Rows from block 5 of the text decoder of a small image captioner, named by matrix and row number. Rows with one number belong to one neuron. Each number is 128 + 32 x the weight over its row's rms, rounded and kept within 0 to 255. All counts start at 0. Numbers have three digits each. After the name is the row's rms in percent of the matrix's.
After each neuron's rows are labels from the 100 texts, of 14976, where the neuron reaches its highest value: "tokens" is the input token at the peak. Only what is clearly more common there than usual is listed. The data: rendered dice on a table. In brackets: how many of the 100, against the usual share in percent.
# fc1: MLP up (decoder.blocks.5.mlp.fc1.weight, 512x256), inputs 0-127
# fc2: MLP down (decoder.blocks.5.mlp.fc2.weight, 256x512, transposed), outputs 0-127

fc1.135 093:134149174092175127120141142099090113138114100103140168132108105153123149145121181104120134166139131121184135144159174100189072119116187146136197171151153118113194181175131121054131186136171145100140062164150138207157141145173134105169095100167217090145157112097084129159154095068115090134072105117125062140120110101125110153143163126116143139126041120115097107103141112136139192118200
fc2.135 097:120118128177070128200159086156103149142184070120098106125121110106134074148161090155165125114076162135027101129164117133100133094179074083177048090119104115131080110118123146164117115134114171198106171067100122080095155137123183159123145124114087153088141140164177168078112130110105167113163188160110136154181103149171098105129133151141144119127173149129142144104134112132179120100118
tokens: "brown" (78 vs 1.3); "green" (14 vs 1.3)

fc1.265 099:139187118113104129125035138143113135162108156144077102137137127073168136122164112157083144157117089121116124182118091162123110207125116142166147156151187120171057121144133147186131125102089136065089072138104114149149155102098126123101122154164086142081124152109195142164164149074145094110104108120175119110142137123154107130115122131108113188125125126069139155165148143133137157123118
fc2.265 075:095081136132122161153183100162136114126109037143182141147125123156137153109112160107160123121145144130180154140112161090087146091120157157105123101144104118100191125130138113120113088186150088148182144100149148105120108143117159138118143151151204107123115091160091086070176083143098196161152133149113128146092139140110141068098105140190135090101104121149196096105125144094144066131138
tokens: "and" (91 vs 5.1); "," (9 vs 2.6)

fc1.406 098:143163147117152110096098145138143157145125099160113083190096163054109132074168068075124149069128140146150095085108097151145065110109131148125083178126076173156156162108108110174137169140079110110165176152108177140162119088073117107164091181134117159068132119084058112117069111133133167152180142109095093110116152120104147129153073138130077170122108133148107141130040150052147179156116
fc2.406 089:148150115134069158154145122150180098167093175092151187066149116195179142143117152175168120140107092110158176048156159078106175134124063136081126055128151094142132117097146103105153076078108148185098139068168060113148167140154144111084118103109175128159137139139171161148156079141142180182095128096170161163135140157181146139112146128143145117081186110063125117159149146132119085096108
tokens: "blue" (55 vs 1.3); "an" (45 vs 1.3)

fc1.404 095:162121105098143095124058164127117124118120166111130132095072162118087145153147092100150139116104157118136056114155054107093106089122156129109137147075124122099145109123146118115177161132079143179084119131155136120154120108118140158134099139159160149131081120130122113141169095118128129148116064141072087200169090139180166139112126152120108111100120084112159142191122143132184071097143
fc2.404 068:142126146123091096086158165114189147104116147112122139144176137134137103128151128112085114134142115109114137088121115141096111129116117103139077108167147088143098142112156106125097103109148136091084174126109104189134059134132153117193108111075108128149160106165128129121064132156113103128130113129118166163137139191098122120166151125078159084097155163097078110107074100086089173178108
tokens: "and" (100 vs 5.1)

fc1.27 096:156131154090095169108134153128146111178136123142197108120054148104109110062132082103088167029141111143102147115137100097144148122109104138130174155145105113140117092183213104153111122084100101115079164126120102105137064146071149166072082116171104139124118156136072139098116159148164176099140184119150212103181177148188161202134108105130090125111178120158170134152075212156139133144137
fc2.27 102:144112124156157106197110106103037118117112107092118174157130133150188104124130115167151123121113123090077076114178090138148113121077148122145127171185075178126097175105072169157167168127165105153132138169234104143069104142190177102137152130137135089145112099150125149161128085153144188126107110098093147103061119141156081159111120156146155117172135142135148178138108084136165128125085
tokens: "purple" (47 vs 1.2); "yellow" (14 vs 1.3); "brown" (13 vs 1.3)

fc1.402 094:164065137116135119152167077157119114151114098138113067131114157180083134102137138156143093133107135148148110174136124070059101127109075151152109142149162101114157209149084138167064152191137098075030121167141146127131164075131159113070131146122077143102115085141179182101176147155130159134122157119089107148142166131121141137143167115087168121086183136105118125201154143186146110147094
fc2.402 115:137127084095137151105145152095144121168103148108123116146123142069115137171110102122126117202119171122138103092112147155159126104117099121129144099156070122026161098134153154119193079101112132137243087133145149095164134106121067131188150136142102084156117137141160055134048097109128111080086180110147162119123109171089145116092113151099094191115082111145095113081131144063104127101149
tokens: "showing" (100 vs 15.4)

fc1.381 098:127118159133174114095143141074134116080138087119154167153128162120119126151097149107170120125166111130077127116198191136048168137136193117197126092112154113125083171116139089136133162170181072149087103131123172182120114117142119125123179159174113171126123070194178166125136107133157170176085043157090184133154144098067149089115072158148171154093109123148082117134093082094116095096163
fc2.381 087:109151145090113138196102054115100106161130160115125110116114110117106160148151089192105204146118150108132077116084112131216109066126109115105188177132087119171158153189152118144056071122103128125144133092160071069181150118116089160153156085157139128134123161108097126111147115128120092117100151131106111136094117134130104156138104139087098143138160135105113131139077200180160184136161
tokens: "blue" (17 vs 1.3); "teal" (15 vs 1.3); "green" (12 vs 1.3); "two" (12 vs 2.6)

fc1.197 101:106188106096114201093103125207152157151200102127132096135083168107103116100163218142125111126135100089133053122097148199094090190141093147123162130162117089105196162086099186127154128089065104158097113090157061086162107134076121162125045158118106117184149117134130178148141101163141083074118094143113134138101136067132116118175112082154125110164125062163132129124163141090125154194121
fc2.197 092:150096159139137040132143145067097140145099165134175107172169105146124088150080068106104133115135164166180235085140157128171133139153142125163112091101138113141071148109109111129104098145133132135160118180112172155091145071169162107132158082064136110103130109141107106118046136099139170130195145119188100126143136155106128137079148167104078125169134173057133115176088085113108127133134
tokens: "black" (56 vs 1.3); "brown" (36 vs 1.3)

fc1.187 101:137131124064083117118141113101192087146108100179181109130109113121097123149107151149104106068149128128150130120098118167112123083134129150124121148112165131125067131196198173206142168099106120088177173070158082156139137149100162088153136161167135134122106164090123093131137145089167166156155116105167155133145209091094139163181176033133135139133114072150145141155126153113090114080128
fc2.187 098:150122123152093164045129177180113127102182125159116115089100148137145148104124125125167150167117106132123048143137131111129125130111131122149150132153150158106161159060068106108144128129188149168107091131115120083123083132110087132093104120076117135103155116200152160141123099134153185157056098162155085098111098113119116138053069196140130106144151155055140133106135115086114093137121
tokens: "black" (18 vs 1.3); "yellow" (16 vs 1.3); "purple" (16 vs 1.2); "grey" (14 vs 1.3)

fc1.10 087:138126172148096144112158132126122098144061069097131140148114148142148111134147153143168129194151169130127122141135069137077165111135085154132170129182118083111107127138114117128157088165052104150149084181143081111174147134130117041169125186171156170102133106061090126127181080110157133102078133167160077168166185109122113174190141076066119183167168152103145110132149161108173092116120
fc2.10 091:137134137093148076172116131104129153129150167112107090145223087176081170126127084126120090157150098112102102148114190071160053144078121057125048139129160137128072086137173146110109168104105152136147161048153182162113127133085143192120168096135100135146161131131148145092070154129100166141153131083070205121101126179120147065064117133166110086088127130113134134185120098102102130113182
tokens: "brown" (63 vs 1.3); "green" (18 vs 1.3); "purple" (7 vs 1.2)

fc1.218 100:122080142158097104085133192138132113190117122093125112160149175150066127095079142122125127154126115150053140193114143170125142208137146129169140141132140099126178103132100143147142120134066079090059101143191106085129157171118065042130073131169116168151149131160156088118163107128113172097114131117098156168135101123105186152185113113105137140068160136172108132143157173067159123154161
fc2.218 111:130142102118121139127173050137102116095123146135145160113127072100161154145186174081164157108107107132140126068130152123102070092183145168074121133094181111132120088088151139073129109130162115140165176155107205120150133129122158111127145063100130093150101187114107112136109165134174084099179110118180073156160093147162064147074109088141118165170133074115134101091106115151079118137160
tokens: "showing" (88 vs 15.4)

fc1.410 101:122133214121103144133170185074079127209112121120141102153126121130160120153118097123116149108160185146131122137093123066101150140162117201176147170085141115128131074116070142172157081163059159123163073096159105107172151114151083109107184148137121099106137172142153130133157131103094106096158115114119110119123170074102161087108079096132145160106140136179158126144090084099134149097128
fc2.410 075:129088059104165110168127086115163109094152086130101159167102131100073107105151135139107098112134098098126111138153178169145129161108165068081136053109123102158166134156185111090074190100131098133102144116092216179122176120105105111174095155149116119118090095156130154111151080083165131156126153123090155125148084174174121116102158163064128103137191127094082137138184161149178185130107
tokens: "black" (80 vs 1.3); "," (14 vs 2.6)

fc1.219 099:123174117125126151171124110182111143161152106160158135120172142060045173119145146162116058140125220185057151140176089171142154112121097139165083096058125115106132108106106130128123156090112086176150189087125165151139188083151139106126159131125102117160097111112181144189151082089134107080116132137176155146177133125141146135107144105117147141126096158124107140172091112142119153118115
fc2.219 119:141097100122164112077152145081144130134098162091146122150103111192159065114072141115087164065122077122162146157090123175141135122122142140117130112165149068123111213147163100080130106165101175110133103173164133104160084149146097108179154080122168090105125161125118114106134093149146095132145137089077084093139101111135113077169205169140101129150138135172112139099138117068137092159153
tokens: "blue" (27 vs 1.3); "green" (13 vs 1.3); "brown" (9 vs 1.3)

fc1.86 100:163123102086107114090210067106144128149140149160181155148147098149113080099084172094123163173104139146132101135139100122169171158142107148114130078098161121117177091090124150161172120131191127112024133086123136115162092107172131117185101102130129121144160097117120080117141136146110174126163168110132116162149104148129066160143114100116085041090101123158158162141139141166178119122119
fc2.86 073:083128130181179099123038165146120115063086139073125106097124169118158193168166105177120100074152102114085171127145116139131100136138121106192120156112155102140097135172144112087089134152095123123152093140094130129124105155128132175075096075143129142109119128158202198171159076159135111114137116160120153077154142164109161083097091140156188175151123188091108088091109124100094103166107
tokens: "and" (40 vs 5.1); "purple" (39 vs 1.2)

fc1.490 099:124113189129117117118111156145126128052162139143127123122075214093116150080142116165142076145150129125102130105106219132177103156148104143138173073154147183206111129140130158130137122128124115099121142135093102091139178166146144090125102119108101103192083151158132156116135158170193141119133096099113152065090084140139123113096129120115160130131141106164153137140136184135106099074116
fc2.490 088:111106092103178088167177111085149157091121118096151109135135083186083159147118122105116118152111185161181094114107137073073144181118110123098122152134136095052138158091141175061128082146143138206121092129147116125082072089071075180091174147153132167090134151121151135133145107121102072147163188161129114138193216158122131107105123097118107157146085103148148113155103136101145176152144
tokens: "showing" (100 vs 15.4)

fc1.487 098:120206113119148164094152118109084158104114057118156110098102143110158123114126124152119121104164138151120141221114117126096080190141137151179124120111154109160094082126094153153123129086097175139129087131128196136120149129138070117106110149130123139060098123101162141102123122143119154088089160107084164127101077130126167083188165113075188115166160127094096149158100183098158145056102
fc2.487 082:085082146117125112177111156091122155188125138110102130129156060169174176082102106112141138140168125097104118029148127082157112079134154111093112125160103162143061134119183083139105134207071108131114132140068092143132125140106215129194116088119173152133190148137128136079126115079155131161100132143155148162210146115135101151135112161124090112113129137164168124084153127084122137138207
tokens: "black" (40 vs 1.3); "green" (39 vs 1.3); "brown" (16 vs 1.3)

fc1.480 098:149108113131111101213094129154128096138155104149101144073138140114149139072079127191144066119103157108037071169113088052138112092116131068074142113121144161162092137088107201114120155138154114166118132097100188136151126114137181125094111168133109096153184100070127096146120090086140099130123139131138167096113110145181134130124159118140180080133097163175112101109032090135136157098192
fc2.480 091:108186133076106097146041126146173156139140145128096173097223181149118082106169161072122162108125160142115151125146103104141130105096132156138082133107181083132165183112147040139112079186130146124102130093113138115092096094138139174139101136106146145134108173173147173094217101127074187121158163148099107164141084097094149096100069119131141108112158135134166117089085145112112096152128
tokens: "blue" (57 vs 1.3); "purple" (18 vs 1.2); "teal" (7 vs 1.3)

fc1.58 097:136117131159173132093172104109131083136068150138125129155079105101105113146164132139088087129109134152119097185161057139139190137117098119122165128105251109098155125145114173173146147133110060139064175082151123142134053149189124109101146106108173163130153128170156122184128133148134131153089120127110166144146112138145099093118141109190160144070105082178119131086133103171137122108170
fc2.58 093:124106119106112145126145175148098133134144094145106112118123146133128123102091129121148127141090141104153164072116159131117066118163164112184093153122162146107109130091131104095119104137174120137157030119115056170171184139103127132101123149092123131118118118076097125070158134115136098051142201125151095141154138156100147161139166089147171119116134169089071135115139147141159102131116
tokens: "purple" (71 vs 1.2); "black" (22 vs 1.3)

fc1.60 105:098150147119097127093073075068110167180135127166113195137097175106081170105117082128143079120118096188146194129139131103175192197128129122136096176129170138142139067128152115147142091144162110161139148167117128095108145128150103095170105117154136149122154122154237089178114161086107081140191103155105087083130077147147117223132120149067130153184171167143091149133097090087162171085147
fc2.60 098:144157139151154128085236125200163082104143141146120103117112124193186132122155172141142162102131137088139087114131160134031141070189106129143164106107088151119129173116122128064125146116113153097115143138142161146168132119113139157108153128110142116074111106101083106082174116152136188107100170121086167147160138117119111118141115130197143149085109118108165111122207190105093096200107
tokens: "and" (87 vs 5.1)

fc1.68 095:131132140159096109105153144118118165134121077145094148132138149056129111111151100125132101151126146134129121181160097156145114136192085108053162135112085126144151160099108155119147094125182092103206097175171098112165126108164162121077089136169142169172091184197146175088160164133137169122111132076123157089123126082128165119146106151068140159100040083138072122100130149115125150101108
fc2.68 089:129059044084123124129069126151150133166134118114138144107115087174108146158136104155145121136179106108140135105139149140118144103115113147189119174102159168041135103157133110136063111191107112162064187094167130093116088151111110095112104156102093199107116079111105066161172171131137098141144107175102101146113133157101162120030162090128115153141137128114102151187142086131118126141130
tokens: "black" (74 vs 1.3); "purple" (14 vs 1.2)

fc1.199 104:134142178117127138164095135140151138114142096141173093128105117155085101173133147157103120101106089129159091154162087140121122137127096185101070116107126116117049119078144079152140125119121096102123166068133116124142102081151144145087065140139143146106116170074177087114178146105086141103145141162123128079051127114140123098142164094099095140098145093096162153139090144187120145061136
fc2.199 080:132089094094117068127186122085174107139106128096128169136166154104122137092122151126127083153136148109112086083134147090082158136113145110129179150131163177097180144162079105119129126131120172162099060166109163144173139147144113069171219122116146102071163126167079193129116099132152114140121150090130117197098123146108126174106097134157172094140127129129096110123197107102123119185097
tokens: "showing" (100 vs 15.4)

fc1.455 093:178118095092137116100110120121097095105189155113122134125079121113128125117199132145153074142095143068127109154151126121103132136106149125079163109152133105120080066130074166134119099114118079108128145132146136156173129220158110144103187133097091078163123118151161136119119172134082104154111123080121121059075095105182136158213108143072121118081080094124082139111146095152151146121088
fc2.455 083:118117137171112109183147161136162116138152154150124143177164104143081129095139130116099140121135094155140140152111144167097136097134074101134142144134141154129159158110074095179165107112123127142144172099098116133132122078054138135115110127159132146103089151148090131170149148104119140119158132120169153155122176126102130145076166081119132169134168115105170102110204146078120134141108
tokens: "black" (89 vs 1.3); "red" (8 vs 1.3)